A small image classifier, trained from scratch: held-out accuracy 100%.
Rows from block 5 of a small image classifier, named by matrix and row number. Rows with one number belong to one channel. Each number is 128 + 24 x the weight over its row's rms, rounded and kept within 0 to 255. All counts start at 0. Numbers have three digits each. After the name is the row's rms in percent of the matrix's.
After each channel's rows are labels from the 100 images, of 14976, where the channel reaches its highest value: "top examples" is what is common among them. Only what is clearly more common there than usual is listed. The data: simulated telescope pictures of galaxies.
# convs0: first 3x3 conv (model.blocks.5.convs.0.weight, 192x192x3x3, each kernel summed), inputs 64-127
# convs1: second 3x3 conv (model.blocks.5.convs.1.weight, 192x192x3x3, transposed, each kernel summed), outputs 64-127

convs0.0 112:168132123124139138113164127095112128066155132118134126138155165145119120131210149103121144113155148109132139153089111129109133110105126122084174136179130076151121143123111128134126106115139126
convs1.0 114:078146119132125118083127124138167136105138115103126081130130155104153153154095136112125158112123129150109135148179169102123137117113135116149163156125141127173160089115156146143156124127133126
top examples: barred spiral; winding: anticlockwise outward; ring galaxy

convs0.134 097:139124138117156173098140122115148151142151142123121111119147165152166097102175094132145153173145115156148135106111136121123111164146087110116142178155109109146111140129170126162140084083115108
convs1.134 083:114099128121095173148128101123158101130102126122154104113102102108169132130141135137129125126101150126120106111142089144086119120102169124132161197197162101175120093136132121134137133126140103
top examples: barred spiral; winding: anticlockwise outward; winding: clockwise outward

convs0.51 106:124150136108108098097177146114141150115116186144123134128113145161116159168147118115067118118132112152121130142173113124119157170104097102103150111110164143146137160127108109104148116107133144
convs1.51 096:140155152165122126095138113087114147151128120138132131117124163152108117170103111091131129140139146115107125118132125146153143110100180155125092126094115096127127141109117146133109138078081118
top examples: two-armed spiral; winding: anticlockwise outward

convs0.159 104:124113079132147136138095124115143169145115133152121133118138152118150143188154131093158167140120162159118092083114138106121120166071107096115091147129122129134135159104127144169134118108133148
convs1.159 083:133123165111114143127190145113155118152117159134146122110101116091166123128154141117145145165086125128134136084167162084059122110106153138116140180164161100153127129117114148136147162126132143
top examples: barred spiral; winding: anticlockwise outward; tilted

convs0.19 094:115095153119110163101190153146142187122125172097135168139150158134102162157141131151145154145143156167133143124126136121124105142129140130138114206119125157131128138181113156114105149142139145
convs1.19 109:152121078140146197125136107116104133133163123141111089138121164184140167113086158146147112096111134109115093174126118113119129136157156155164105150102108140145133122109096119128167161164111151
top examples: winding: clockwise outward; many-armed spiral

convs0.115 089:157105110140140154135125135148151161110124112113130157076123128189136122153106082125157120162110160094114136163106138123166104145145133166136085134133126138158118160149110118134171119123165164
convs1.115 090:132114168167130171141119100157121077159122102122145115116087137118156098122088125117125119143163155131076069181128124155139102146082114127161148139104124124110139123123122114154120120129115110
top examples: winding: anticlockwise outward; many-armed spiral; barred spiral

convs0.27 091:122118133122153192124184146122143174150076140110145107133075128150145123123187100144125138137149134133119132060098117129151143124093109108150113145083124125140117133122089147175139119149139137
convs1.27 102:110113125135140159135141117103153147148121115119139106118098109134110111145145106113143149146112142135132096086146124087123100110118153170097127174161182100155081123120138138141123097086138143
top examples: barred spiral; winding: clockwise outward; tilted

convs0.139 085:160117160085135108117106106128120095117091115109131134153137166168113100129070110119088132128136124119095132148129133114093176133089192150096122087109109120153169086127115119109142136142105129
convs1.139 089:145088105133134135136105148112154135108101121132117109124172169135135168157112104137148147071129126116125164114102119137146133096116154131158121100172124126138129131131114121116134134099108105
top examples: two-armed spiral; winding: anticlockwise outward

convs0.5 096:158124131113136165160161136127127179154076081130133128132131178170155160142187088109133144123190102108132114125111153146159099127138126102132143144110080117123117154127132150140135117136116114
convs1.5 087:116143126119150161136134124099114162140118144132120107160098132118115117124136116126184149133136124157136133112164159144119110133129165139124131170157141084141093122141122118135128124110083130
top examples: barred spiral; winding: anticlockwise outward

convs0.14 099:116119088154117154173110130125067109182103116121142107139099104092134133119151158131122185101164122137142126115097150137128125150180100113110116110072114145134145163122131153126186124088135134
convs1.14 087:117116147092129158097143144146103154112099146167127153124152109149098137131103146126152128142140114135124083178096138114139133110105106162109105136110134142149122146110152168151142118074154126
top examples: many-armed spiral; winding: clockwise outward; winding: anticlockwise outward; tilted

convs0.86 095:104105085166121115076128106128137139113128136155129131119074122135161115150066071102139125108133130137147141142139078130113134144129127137154109155124144180104095134092152131122157118113102097
convs1.86 135:141137119118121157144106096131146141133135107149125119139118113128194122116118146103092091111157157103140198156128110132107148136134131075152122115113142054124113144140150135114120149133099128
top examples: star cluster

convs0.44 102:138143182145114174134105138139138117143117130089112115125117151087116106110137130118135135122126152122114140148138120124097102119114107133132075109138148126184108087131091204100092101136109123
convs1.44 109:161113112152137191160117093095136141168136158128134142143126141166116151114134097117136129114100141108121146133147148131153142142139122126065127158096161145132117130117156132134122155106109118
top examples: winding: clockwise outward; many-armed spiral

convs0.155 087:139118142138119146109131129154128138099134106160136128107111133149103125116190139152106110094142101101193152142133158117121117164113158171137103137140153134109117135188116132145132123142143100
convs1.155 091:121130115125163174070134100158168111187102110138122095152145141113179174148131131064141104135100094131176105104124143153142160129138161107104108129176130159123146108125126115143158121126123119
top examples: winding: clockwise outward; many-armed spiral; two-armed spiral

convs0.16 086:154113152055113142140140133127126171129126117098142139092083146111141121154094159158143116142105127145132103124116155108120178150101179163127115131120141086086118103109119142144160088090105161
convs1.16 097:139102109117142149124154143159149091121116117152142132092148140117162186187148137138135135163144162136103089164141119128159139142129178102114096176159166139085134120156109159123080107102087114
top examples: ring galaxy; winding: clockwise outward

convs0.81 114:127141127099115165148150127093093123155089130117105125121126171102101120131144098118133119179135155175137143081099097119140167112131129158136100142152115122134105085082136123169140087133112111
convs1.81 098:114107106097111140085100108160152122140118106138130098108124121110129143151139172117126138126067174095133121081120163091105120100136112104150132125144139146077065122132118132140095118101123093
top examples: two-armed spiral; winding: anticlockwise outward; winding: clockwise outward

convs0.94 117:106128130150144141128132158167145138129122156135121112172140085194134120130140162159132130122135104086107135157133079120148105124162145112103168107125159143142186094130134121135124158180103153
convs1.94 126:123138101136143115126144086069059164139141128128123104151086191100127136108162135124105119121160142097139159132150128142102132145127122177093120102103132166107133150139115114144106103130091147
top examples: winding: clockwise outward; many-armed spiral

convs0.47 087:143105121090101164072131125123120173128132124114141110128119177131114125123140136078148106160098113158166128125096129110127136094111120106114108094102113149063183163081127116122145122075113168
convs1.47 118:133147101124112147116135132106147151119109159140143132101116134111144124154121136134128138117114116165132107145166141136137126142167141147082105141119134120177088144165126147149125098082140140
top examples: barred spiral; winding: anticlockwise outward; tilted; winding: clockwise outward

convs0.176 107:174162162125133163158113103094129140151115127138148149100166110159093082133184129149210113146133113147096115114103149119097099163168120109139143148140098113122141118120147102103127113118133138
convs1.176 081:104130103119131109140122151132125141102124140127123140117085156157142109152109128164130091114128129164145127087096160120123123129153136135157124132187121145157176078135082127152101112124130151
top examples: tilted; winding: clockwise outward; many-armed spiral; ring galaxy

convs0.147 077:135115146177099089135131143115163120101108141135109132103130129128116138123120142140161133168162162096124127109147137126111094160089114140149050114116097121142122124159136077133108168146158071
convs1.147 086:083124110128127095118130140146154103086112119120138152142115132106123167129089097103114131145165144128172157082135112104173120151106126133112138116130109127129071184134102127124105120186139141
top examples: winding: anticlockwise outward; many-armed spiral

convs0.90 107:116124130101128122125134115123161077112135132141081134138048105146121124155143175151159149132134119122115131125141167130123143101131137147122132110098115122087109123179114134135114132138091136
convs1.90 098:105130133126142129130137138126124077078143111106122134142133115136145127157114115133076143122131138098156215142117151106103142154145127129172134119156165124134132173134122142124088168143075123
top examples: many-armed spiral; winding: clockwise outward

convs0.171 090:153132143096117110154114178130164166142115122108128170147111173132093116151107124120104161149143164118124130087090149132119146129151125157125164131135161126072104136098109128132140115123164169
convs1.171 101:112142095132118165140135118163145119137135104153131130131174116124147109138107092137107156117102140093129067148106141097111155147109111129136142138157125136133108094145166112108140117120091062
top examples: two-armed spiral; winding: clockwise outward; winding: anticlockwise outward

convs0.93 116:126124127143096139105143124127127162160102120144168156098118153156143113137160071117129147108155146105166118121117176117169110144121126163122161136107126150150142127116159103127165111066203104
convs1.93 094:146153128136100118150108131170130122123073118124145145113144136164087097149097153130138113102154160170116067124105111106175109136119153127175123159172177134165151126130090173117130129130141116
top examples: winding: clockwise outward; many-armed spiral; barred spiral; winding: anticlockwise outward

convs0.177 108:144148123113157152123138123129176145137103145149137130108134170129130122150170133120110143159151114124121125130129147141121101171119126158140174184162114137150138125203119122120108116061149147
convs1.177 086:144134129103146149119127079162143139116119145098116098113096151128140116132123138145175138157094150154140127082120151118093131154143118147138096141166133134160186099146093133152101158143126164
top examples: winding: clockwise outward; many-armed spiral

convs0.133 109:118129112095125179151101156107128115130166133144125129110105114107093146106191114141107163094181117145091127099154112098133136095131145176129163125143130128112142073133079119112114150153140122
convs1.133 106:133135128135145128140116143090122131161126157152121138136121110185111152081105142108152118123143141144126120143115116110147142117137126093128094125077087094128120110155124172123109165110108138
top examples: lensed arc

convs0.53 087:133146132142142122129100127124116142152187103137148131147217129099089110138132123137143135130134134142149116164111131115125103141109102122151111113106105098157170117107124179142139075090111115
convs1.53 093:141149138109124146103129159112139147124116152104128146115073138094097129104078134132148176145118111172121130104129109077118117122114139122134098195167090139134178085119116116143136155141158163
top examples: winding: clockwise outward; many-armed spiral

convs0.175 082:136145116131195158142146162139192155124129150107119133133138158122125100092162179091132117146092113122151107181166134149133155157116123132106134121125175116186186158129138105149144115138130106
convs1.175 115:093165127119148191101126090130125145123115152154131142115098101137138139162133153109111143081098167182154137124142121093120124173099101113107111177171132134128099118106108117145110151131154136
top examples: barred spiral; tilted; winding: anticlockwise outward; winding: clockwise outward

convs0.178 105:137143149160103128124149156168119171111126143107128118118105052197067152149140121132100129111144132121102137114154073137120153114112159135130151135136147096160135128147133126112153147140115144
convs1.178 101:123121099104137124114146108100059174128132142140117112116123167135114116166135142124141122134153160099143110141156121132122137161112111145087086064107140172098104128126112085128109126160103128
top examples: two-armed spiral; winding: clockwise outward; winding: anticlockwise outward

convs0.22 126:117129138149134119132145136150116118095149143094125093106126131139103128112106149129105129109137104098130115134144113143125149127110172118114141153119187093134173191138130134094119142118111143
convs1.22 110:127097106120136127185123116127155181101091125145116123133143120091137116187151076119167119161123143117085099159162125178158130153141103145102106122091115140159137143086123133133150124149144124
top examples: two-armed spiral; winding: anticlockwise outward; winding: clockwise outward

convs0.160 092:143125178110123129152140093152160161094117105120106130138083102127149104075112155147086147113126130123128118115167154114143137136126153139110102123097141133154102079164172102096143123116188142
convs1.160 120:142162092119137135128182142159150112124092145128087142149152131132114112143103115137127132069149116132170147127126125093107129137133104134168154131111140098162161174152156152135139128130094091
top examples: many-armed spiral; winding: anticlockwise outward

convs0.191 104:152124150124116156126168130139139124140150116096135116153187170123150120169187096132169120178150144112116103163149126131145142166131120131167143174102147110164116132155114138091126094108149148
convs1.191 100:117165109142133177116123117135193146125123141099137121145108155169138153114060117124130125131106182133153118157151101135136128160124154143126088125172131123162142088127117134129145124107130138
top examples: winding: clockwise outward; barred spiral; tilted

convs0.136 101:137079069130134080116131110116092152110168113130144103141123098097104082095092119110112116125080139153123116151091151127100122123074134098087125128118102148091149125080117099141139156151145138
convs1.136 110:107150169139141107146149145171099149087128162093144139124136119120140114114165144157166101170094101103108091099098160111146092121133131156124144164103125146132139118177149138161115125133127156
top examples: winding: clockwise outward; barred spiral; irregular

convs0.58 129:076163156119126117129128126132138140111109089193123122110147124125145131159130135140087119143115108072126121139144111109112143155144144099098178138151105117152119115164144140096132100092177133
convs1.58 113:148134123111133145128141115130163131081125158101108127112118153111102095143147118132160126128176134153159130094099122124094092136101142144151123144136094126126155115091142071125130165143152157
top examples: winding: clockwise outward; many-armed spiral

convs0.42 085:110090077117134164093152138132128183117096130170113115106146140206117145204130116124119115175148135132094134139101149125139123145154112094146179140076115119091134160101122067123146131128180121
convs1.42 119:106124144115134159104194139103076145106113172111099093130122176116124102121158114161136131126141104106134138160105156119090114114148163133148138122132130109143153166117106167119124133099122149
top examples: many-armed spiral; winding: clockwise outward

convs0.143 089:141101133115160138142177169129146226121110125145124130139115175156167133145162091114107118136118128113147116091074147119130141113100133119137129205138146130138125144141107092172136114128172120
convs1.143 115:102116119119135149090117111151143149165102135146146124125101129111134105147157133124177128122077147159148118065142152103084102134082156127095135151133127090146121118135128128116087085077122122
top examples: barred spiral; winding: anticlockwise outward; tilted

convs0.92 106:140155093091136194129147183152150144134128129163124107130142128123155177132169126131075113161120099130124130132134124125171089131123106105158126165168127118124122138138131159145157072057202162
convs1.92 116:157083147136148121129086096121152125109085148146115132115117146178131113154080129110143102150116133151136115146118144084141129145126143172129090170139112096167192173115086116127104115108155109
top examples: barred spiral; winding: anticlockwise outward; tilted; winding: clockwise outward

convs0.24 106:131100138144131153132160126092159106168128159105156117108122113163104110105152160128157123124125143159160100127143137148125133118146180068119119158128178140145150131167145117119161149147097138
convs1.24 112:144076122123133150123124126097110138152101103130136135150091098166150093195108108125104126097159161098090141136146133167146135186172084150115100138069116132141082148087117147141105120146106104
top examples: two-armed spiral; winding: clockwise outward; star cluster

convs0.67 106:148114143149127147119150100130147155142151188169139114091131138148123119178145126104136109167157136072176145138146122146149100135128104101127145147089151136095099152119163105130119174179118104
convs1.67 113:125105156102156135137160084110092158138125129119120117133117125147126091112162120105150085131135118116127150145101123114128146132126157134110122116162135151143133149126119104132128154128120167
top examples: many-armed spiral; winding: clockwise outward

convs0.65 101:118122104125129106142142158142103126066133161127153112117126136153164112130082076124155153143107117124137126123127142121156153102108120151074137098120106113114182150102132065125180137128106141
convs1.65 121:062169158124140174121123110131119122093133123116129135159087129074192128149163124150098110146110133112153134113101136100140139134147099090084124140110106116122140135133137130123071084128140087
top examples: barred spiral; winding: clockwise outward; tilted

convs0.163 098:120134107093135135112128075152137106089119150138124124126111143155049129149122091112152126109127104125181157129115119102133124100093146092143108136082121159116123129090176144136127093124132106
convs1.163 104:138148112141145144157122098120148093119115113127123136170077118114167125142125132133060144127115152116137251124121151108144190128141123093107100103109129128139108153169150105117118164138125122
top examples: star cluster

convs0.109 091:089137093103094132173119124113110153105134167146131148108110123118196143112149136135123071111096124124156135119121099146110100077129117094109094146119096117110103133103166080159120126132192136
convs1.109 097:148125144166140136131123152132123165107098144123092113090175131129098131150101148108153118176137122121121068154114124116120123072127150189120159135131122131143092129107119119141158127118103137
top examples: two-armed spiral; winding: clockwise outward

convs0.75 090:121127098134160150112136145121137175132094155128111135161149107153131108131156122155134098129120145145155139185086134117144103109091098121163122146118129105155138121175107127184080139160131106
convs1.75 086:109140146129127171112144094135163146135111143150145113116115135104110100153121140122096103124091143146118098117133134121096128148106153128102129153134147112145093117121112142141114119103116123
top examples: barred spiral; winding: clockwise outward; winding: anticlockwise outward; tilted

convs0.168 104:135142107096138164126136100116125183066100117110093138092106132145108148115144133144194101128155080140147137119117111142123145106086114135149098163140133138138108098090081125139126082082140102
convs1.168 095:130152135116124122149090120126151116114114138104145125142083110101094110138089160121128134160113120192113122098111145136128120085145162141135152178183133108136106103136121095131132123113133145
top examples: barred spiral; winding: anticlockwise outward; winding: clockwise outward; two-armed spiral

convs0.110 160:101123124172119131143129137122112156135099097119143097103106135127072143089085113134116122113096126096127135085158090153130146110109137109101097162101150123153112191154144121115134116139141099
convs1.110 117:161127120098137133115131124134123163122087071136117103120129105139113124149110104113152120138122133137115134141167132138149151145123103143115115140064085108139145138071151151140151120142098120
top examples: edge-on disc

convs0.41 110:110141112127134155151135114148118133146126169111152109103114102160121146109105100114143131085117112096114147142109097126121145125143139101157096141117183091097124144104157108122083136146140140
convs1.41 087:112099128152143131120109109099112172128113147118117130107124132119117136164158159120127116167120163123107151167101091095182126173149092139072066143075147135135101131135104110137119118127100127
top examples: edge-on disc

convs0.141 101:133162108133139166113112059118168155118172143120131161172114134120185144162160131147102123142188138143119150154122105114083138132102107159078179113132118130103111102133135143106160099104123113
convs1.141 093:162112127128123189140131157132180147140134123130148142135134109112105124100111117118116149106122195121096134126146104093103145165134129061096120173152091122131111163144170140127127186125108082
top examples: winding: anticlockwise outward; many-armed spiral; barred spiral

convs0.123 097:140125171151144136093134114128109123135174122155139122075147116154163141113110092137121119106151148107146139135124136127097151077099083112098146122138103123111184137139137075126129191152091175
convs1.123 122:140099105134127164133140128117157108153108125129121128134144140120112127138134094142138116162140102111065067203100121155147159121136100121105122103108125127135177110136143112143175148129142086
top examples: winding: anticlockwise outward; two-armed spiral

convs0.57 083:106130130108128145117143131133096117119131103147131104158125136118143090130158153160149126107142127114185121116166129125143151144112104141105134082146148107149130127195111154115104122138099165
convs1.57 100:124164165148158125139109103120179133089121143080124128088126140108139101138134111109148122141121119109129115089158095130141061154106147137150134156143093110123143114093143111128113170147166117
top examples: many-armed spiral; winding: clockwise outward; winding: anticlockwise outward

convs0.35 107:132113112129161135154145123138112095158110123116115145118122093136141104131148156150134127127126129101171152104182154155145132126125174136091164121110132128112133121178154148146146146100113094
convs1.35 108:124109100107131178120120147138153137126135156142130130152101113100108146107128100149130139109174146100141155137101085122141133133162124109106095123139083127133105144176152140108109162117104123
top examples: star cluster

convs0.162 108:129142153102116129169093143105137124129091112138121107113145102096122111101125109155114097132114096111119143116148172129138086116173054141089123105109126119159163111132129080127130144139138093
convs1.162 100:161097151182108108123110130108106088109090140113128118136144138105096113119145127154154136149096124111086126089095114126138106121137150153128162133174131100077151165130104116145084109176132128
top examples: ring galaxy

convs0.33 087:109119124099144136164121105116110150064169131136161133092081093135180172122084178160112106110145115135144131116142121138134103113132105150146098109153126118124140167155158155138151135114129136
convs1.33 074:144097121106125177103119134108088135093118133135108103139136122113126162119129117106141105124152128077104133110113149142172128098134167142138095092083117121082162139112108132151155103140159120
top examples: many-armed spiral; winding: anticlockwise outward; winding: clockwise outward

convs0.108 118:127145108154134145131131112132107141096122114118127139133108118122123132117110134142134119137122132129161112119216154140126119120106137116108120107092116183115164153195149139137136120092132090
convs1.108 123:156098142114146159110134126129142063141112113131139141154116090151140122148073095109090131096146143087149246125128121141130152143147110119168141133094141104146129123117123143126130154124101097
top examples: star cluster

convs0.188 104:123111124126132121100092090115141073102088124132105109150103155120128104128143140071143108109104114179118121147138090142131152121106149088097164126106153139118136114112124140148125085089142096
convs1.188 098:168183081160127117122115169101155104120136117134127119112105163146202140154114118129100136126162158152140152123133129128108169127120135161139122161126145163099100091149166151125168102109116151
top examples: two-armed spiral; winding: anticlockwise outward; tilted

convs0.38 098:140153131096124124147125109149135145162155159092119167156184083098130079063111110093117113114159148143142104103130117096125097146127077108116081084121103093131118084118086102150138142169154137
convs1.38 102:135120114130110120144123176100116135129122128136119117132110133148044106121093118094138085090143074144126162157104138132157137105141127138107165162108132082163106196137128123096142111104098141
top examples: lensed arc

convs0.173 122:104133100155144148121103127122101097128108150124119131108134126143134106094116138140147145119117128130152152156154131144144134124106125123137072117134139101113178169130126133137118145151105148
convs1.173 111:192138176156129139099120130147109129121120099123150114128124108131139106198130141116102159135158122091125124118149134146170129157145098153117130136085127139118133137091099163136118143154077081
top examples: two-armed spiral; winding: anticlockwise outward; winding: clockwise outward

convs0.95 078:154129105134127192102128066158145149107122115143133116143147153160108117161126145114161143138130123146137115159094166128117121088141109131185207112114141139103135157126165104145181104113154153
convs1.95 119:094133128107164173105149136118149116106157134112110117135122149134135139122078117136110150128127126107178130099101131101148095135131145108136071108134094139162142135122101110106130106076177091
top examples: winding: anticlockwise outward; many-armed spiral

convs0.85 087:127114109104118095172162094115105163117118152126119092153096160147143138152139121090136128127133109133150118122145143112111133146126106121166153182112121111166118126107139127154123101091167126
convs1.85 085:123115140116123158130140106105123144106129136146128121130143128138104129143122136084199094122091142135131126065131141101108117114089132137133152167168118109117139121098092083123124131121140153
top examples: barred spiral; winding: anticlockwise outward; tilted

convs0.130 102:075133147135104111124129170143109144091121129113123120143073157133074129128138115124121118130117122153166139144146172118085159075150126161102097156112099120117108123158146152107148107107102104
convs1.130 092:170068123140146150105175125158126107165097123136124138123116138155115108149104137118116097127104133082123089178167127137138108120113116105138117093125133144133139135096103118157086117146109110
top examples: many-armed spiral; winding: anticlockwise outward

convs0.185 100:119142142091146120119158182107097157146109095116144130178134141147119101139171118118126125132134087128121130142105114109152139134149106140169119158128095081160143167124059130150104144133198115
convs1.185 114:126167098125120111138127129172171095144102068100121095134121138134146158154081121146132118148133127168136120142163120079126153150123111162151124170146141146121168083097121171151127124126080122
top examples: ring galaxy; barred spiral; winding: anticlockwise outward